Rows from block 8 of a small segmentation model, named by matrix and row number. Each number is 128 + 24 x the weight over its row's rms, rounded and kept within 0 to 255. All counts start at 0. Numbers have three digits each.
After each channel's rows are labels from the 100 images, of 14848, where the channel reaches its highest value: "top examples" is what is common among them. Only what is clearly more common there than usual is listed. The data: short English words printed on busy colour backdrops. In brackets: how many of the 100, against the usual share in percent.
# convs0: first 3x3 conv (model.decb.0.0.convs.0.weight, 128x256x3x3, each kernel summed), inputs 128-255

convs0.72:140095124160118136147110112109128111122167151085129118121090130119076090091089123129098151092122126103100125146128114123085164119138125090140124104136118100111123124088097127080090094093123130122148135146104157119133165128122117138140127132164122143081141135157129135099096122138125101140129101111173158129120178140106128099108151123127089100110114111136140129146141146130113139118129
top examples: capitals (69 vs 32.7); grey ink (25 vs 8.1)

convs0.18:138145128138127137126120102110096117126109159120100188103125135180157081119067099108071126114131118138153089119136128104111135162213107115171135112116114109129141096077112116129110136054120174131128106144137096166101103155120160134144116135143129128114102140122212120167124100144083125133129103156124107087110133171126110097125122097120137135132169191133131117078130120127122113115066
top examples: the letter m (100 vs 9.8); capitals (86 vs 32.7)

convs0.10:123132188124152135096140090132125118139110162172113145114156123191148165136157095084109126151117105156094129167131163115117126107062099118074128087123080168119085138124133131111100083194117129104098168114083105180066157099132130135117150143121166140092096120105088125162147109138148142132119096136145070135126122132116121117115139119089111095076132105119130104116145101133126112106147
top examples: the letter w (100 vs 9.1); the letter o (64 vs 32.7)

convs0.64:101142120093110114116079103132094083158119166093095103109125153125118186079115124131099117116187156161102176104115132148162142116109128131174118111136139149125126145080127131129114088117123126165131152108151092128133128135070145124107197077170125115122083123125131123113091134106145116167116157156117171114118142148164086106108117091122123174106097153145149120124161109129085135144145
top examples: capitals (87 vs 32.7); the letter t (86 vs 23.3); serif (51 vs 25.5)

convs0.76:092120143118130109125125122138093127135118119143124116191116134115097065128125136124110136135122105131133121132196147087133114089073146122096103163134107109143183106096124173170136125130139128115090116082111133108093192117126135151091102142136118153101099089111156126158127120117105110107140135121091121128128138102126091144094147118157110148115088113109142114135105122114130154086111
top examples: the letter d (90 vs 15.2); small letters (66 vs 33.9)

convs0.82:137147104131174116120093191164118077133105117077120118099110104177160138112115098148106131106145135116089137124086088118108156105086143121150093092122117211090134137141105112149137128150120136086103089086119115148113112110077118107120116152118172155142137146100084138137136116115141127157123095118147067105200139133127136128127176114125176118116146109111122111116115143127150193131125
top examples: the letter w (77 vs 9.1)

convs0.120:199115118094137123113097102100130120091114090117148116126134083118124110123141143137091080137108156137139110096116147082124119089114125113101182115108110116116166135167122125104118106112149133078098134212140158140159130108143123117134130132158126125091153119110152120124139135112129127127118068093139164159115103135133107096143130093150126111123090122126146115122117144123132132079112
top examples: the letter e (100 vs 35.6); small letters (64 vs 33.9)

convs0.50:135146122122130143157101148130109152130111148165121124119119125126144185123137090148127097142164112120081149137156077130132105151046136081164125123130114156170073106112129078081092148101128148130101095088155088098133085147090149131130126137130110206159155136120068116110113171111144124114166142135114089141160125088130116152145155107160136097145107084076130142133094124147119145168134
top examples: the letter m (83 vs 9.8); small letters (72 vs 33.9)

convs0.26:148117113114136095120154092116108076118108125077107104127090082123160125116145123136140107122137078108106156152073137132140113102124111178119111121154103136131114123120097110113134131139153122141151125146125174127122107127114119172089137191165129128110074116124117130119146095104123105091120172145137100139110120104110089113096121110109091153115119134118126106111104159159193142141154
top examples: the letter e (64 vs 35.6); the letter u (38 vs 9.1); the letter h (32 vs 12.8)

convs0.40:138141143137144135139103141139122163149133135086138099146100144090144096113115162115126114109123136101159083102131120123109134130088132085120118142128109117115118132115088117156140134207100129128136176104137129133071116192151125122097141123143141122127152119081126100118140128117130146116104109178133164123144117107107130099109161163123121098145179155106128122116114153159138118102141
top examples: the letter k (49 vs 11.7); the letter i (48 vs 23.5)

convs0.1:114164152117146125145080118121144145146074098100136073103156160098145134133126158090123115129155127110114142081099100141103091094085086091121137143137120134106128151139112124116127137090126139127140103124119148147140142142127148155116120129106168132113165103146117127101095130132163151106115122143120085123113150136139161134114109135104129124127092173113150106098120146125123108095122
top examples: the letter k (90 vs 11.7)

convs0.62:108120100138203092155098205155159121149139117116126127160105143105142129146159128132127145110131086130138119135103076139138114139115131113127127070101109126090128110158147130161157114134125126099162069068123137130132129091147124114120129144092088126109110130116099137120077099119082136144124145087117131123159133122118128134097118158128138113117154114137132135132129130114150116149136
top examples: the letter d (41 vs 15.2)

convs0.58:137099174140093111115114085128074086148103128157127181091142097115137144126105136072074115150121131122137151123107140098120113145133138131176092138141126137134170154095092113110105094185140115102084137091117169158060140152086135160154123183152128158114131107122155093156136122135159127115134102123090102092161091149122113131138141130114146110146157131139116148083084095143186097118105
top examples: the letter m (55 vs 9.8); the letter w (34 vs 9.1)